Weights of a small spectrogram enhancement model.
Model: 1.34M parameters, log mel input, arch unet, norm batchnorm, activation silu.
Rows from block 3, named by matrix and row number. Rows with one number belong to one channel. Each number is 50 + 10 x the weight over its row's rms, rounded and kept within 0 to 99. All counts start at 0. After the name is the row's rms in percent of the matrix's.
# convs1: first pointwise conv (model.enc.1.1.convs.1.weight, 96x96x1x1), inputs 0-47
# convs3: second pointwise conv (model.enc.1.1.convs.3.weight, 96x96x1x1, transposed), outputs 0-47
convs1.4 107:52 36 62 46 58 53 62 60 38 46 50 42 55 44 46 47 50 57 60 55 48 46 64 46 51 52 69 45 32 37 35 47 34 44 50 60 41 58 38 54 46 64 51 60 40 49 43 60
convs3.4 101:45 39 49 45 47 31 39 54 52 46 45 55 28 39 46 55 33 49 46 41 60 42 30 36 45 32 53 55 33 58 42 35 81 46 48 50 57 47 42 49 54 48 52 52 51 43 56 47
convs1.5 112:43 72 49 70 42 46 36 50 48 49 56 56 42 32 60 49 55 53 44 61 56 60 37 52 34 61 70 59 59 39 44 48 63 62 49 43 54 34 66 50 57 41 55 47 43 44 64 49
convs3.5 112:54 46 42 59 44 45 52 43 71 45 26 47 57 45 50 50 54 36 74 44 59 60 58 63 58 30 45 58 39 65 53 49 69 47 39 53 51 54 33 49 47 54 41 51 67 47 57 59
convs1.6 096:50 41 43 56 42 33 45 43 59 38 47 40 58 54 39 38 34 58 33 44 60 50 52 45 53 49 35 39 35 63 61 46 64 48 44 68 64 35 46 47 47 54 40 48 48 61 47 40
convs3.6 097:37 51 76 49 54 45 52 42 40 36 64 32 63 46 42 50 27 51 45 46 33 54 51 48 65 42 54 54 66 54 45 35 40 52 57 56 40 41 43 33 58 63 58 67 63 73 60 49
convs1.7 099:43 46 42 61 51 55 48 64 52 45 34 56 64 54 44 49 45 37 37 60 48 58 40 66 44 48 58 52 43 38 47 45 34 66 46 23 49 56 59 51 38 44 72 44 57 44 54 58
convs3.7 095:56 44 51 64 42 44 66 57 33 43 54 56 43 43 62 57 45 50 65 48 40 41 65 35 47 58 58 58 49 47 53 40 55 50 48 53 61 50 54 50 46 49 55 61 64 24 63 43
convs1.8 099:51 64 40 52 29 57 62 53 65 38 37 47 41 72 53 61 51 52 48 63 38 44 63 52 39 64 67 40 46 62 51 42 50 52 42 45 57 60 65 46 45 51 66 47 45 53 61 64
convs3.8 089:41 49 47 35 44 51 44 59 48 36 60 48 42 56 57 45 36 48 66 56 38 53 63 54 43 45 40 46 52 39 62 44 42 53 70 53 41 69 51 79 54 39 55 50 49 34 45 48
convs1.9 097:54 33 48 55 51 49 48 73 57 52 66 28 60 63 51 46 52 40 37 38 59 40 60 74 55 47 49 67 54 58 42 54 51 57 56 50 72 48 46 50 48 48 41 60 39 38 58 41
convs3.9 091:39 33 37 47 63 64 42 58 44 65 58 64 64 48 62 58 49 50 56 57 54 67 36 66 51 56 53 59 36 39 35 37 49 64 38 65 51 28 51 49 46 36 46 46 49 59 37 44
convs1.10 111:46 46 59 60 48 48 53 43 52 42 82 46 59 56 61 42 44 37 47 67 41 73 51 51 49 52 52 44 50 51 50 57 57 49 53 49 54 61 59 60 64 45 58 53 41 49 59 47
convs3.10 111:59 46 33 46 40 40 60 59 44 45 66 48 56 29 61 39 55 48 50 54 67 55 48 47 36 63 55 64 47 55 65 45 42 51 52 56 39 54 37 36 49 57 49 57 39 36 54 33
convs1.11 101:69 46 59 50 61 55 49 65 51 52 58 33 44 28 67 67 44 51 44 64 44 53 52 60 49 87 46 48 46 53 50 36 60 58 53 19 52 48 47 52 54 49 45 46 59 51 59 32
convs3.11 095:55 52 67 38 51 55 37 51 50 53 50 63 67 56 49 46 40 70 62 59 55 57 37 52 60 43 56 38 38 49 37 38 47 53 51 53 67 45 61 49 62 32 53 46 52 54 40 59
convs1.12 101:54 57 73 54 40 46 72 51 54 44 40 49 42 49 49 51 43 54 58 44 38 66 57 59 40 27 44 46 37 74 57 46 55 54 42 65 44 46 52 55 48 37 78 48 56 47 62 57
convs3.12 089:33 73 51 51 45 49 42 40 48 49 52 51 61 52 56 69 43 57 54 46 45 43 41 64 63 47 53 41 67 42 54 48 42 53 59 32 59 61 54 51 63 41 51 51 54 64 51 58
convs1.13 116:49 44 61 12 48 51 58 53 77 37 31 48 49 39 52 52 53 51 49 47 60 68 50 58 52 35 51 51 50 58 58 54 43 53 39 63 58 53 52 53 33 47 38 61 30 51 49 46
convs3.13 109:43 66 46 49 55 49 33 49 57 55 38 59 51 63 61 40 52 49 58 47 63 49 29 43 46 54 58 47 50 43 34 49 60 56 32 56 75 60 53 57 46 41 31 57 48 63 44 56
convs1.14 109:86 50 47 44 39 63 50 91 55 65 58 49 37 42 48 52 55 45 47 48 48 36 51 58 72 45 74 53 57 48 55 45 49 70 57 41 57 51 57 34 52 53 36 49 52 39 53 49
convs3.14 109:64 34 45 45 57 57 61 27 51 51 37 55 53 57 51 56 57 40 49 59 38 33 50 46 54 39 74 51 58 53 40 45 51 57 37 28 65 42 72 46 54 53 47 34 54 81 44 53
convs1.15 111:54 60 34 44 77 44 30 63 45 48 18 48 58 56 47 47 52 48 43 49 79 46 52 62 57 43 36 67 43 49 22 54 45 60 46 45 61 49 54 65 47 54 57 56 54 34 65 49
convs3.15 106:47 48 63 56 57 45 52 48 65 62 42 62 63 46 47 61 58 50 66 42 46 59 59 48 52 46 29 38 71 51 65 50 45 46 48 52 54 51 61 69 55 39 48 48 51 31 45 42
convs1.16 086:51 60 38 60 61 46 41 55 50 60 38 49 62 48 52 59 47 44 48 40 52 55 51 30 53 48 35 52 50 44 53 41 70 50 56 39 48 43 52 42 21 54 33 64 34 53 63 51
convs3.16 085:53 42 45 49 65 28 61 45 38 35 59 48 57 68 55 46 56 51 53 59 36 60 36 57 58 45 38 47 34 65 58 38 52 37 63 50 53 43 67 52 47 55 35 45 40 33 49 42
convs1.17 096:52 53 41 53 49 46 55 36 55 44 70 47 46 54 48 42 26 62 80 63 56 58 81 52 57 56 59 62 47 62 51 46 49 33 49 57 55 52 42 54 52 51 36 66 56 54 54 38
convs3.17 106:52 50 50 39 44 54 70 39 33 58 42 46 52 50 49 42 60 71 35 47 39 59 67 64 40 42 57 32 54 49 63 48 46 40 49 48 45 50 36 41 54 51 58 48 31 44 62 46
convs1.18 091:54 66 65 49 59 42 42 44 72 43 50 68 59 36 64 39 38 50 54 53 71 58 69 50 48 38 49 34 51 41 48 54 53 64 43 73 46 48 56 56 48 58 54 58 51 54 64 39
convs3.18 089:51 40 61 45 49 62 47 58 60 54 48 51 48 53 61 47 28 31 66 35 63 52 47 68 57 35 36 45 63 51 61 46 53 47 50 43 41 63 51 39 47 67 74 60 48 38 39 64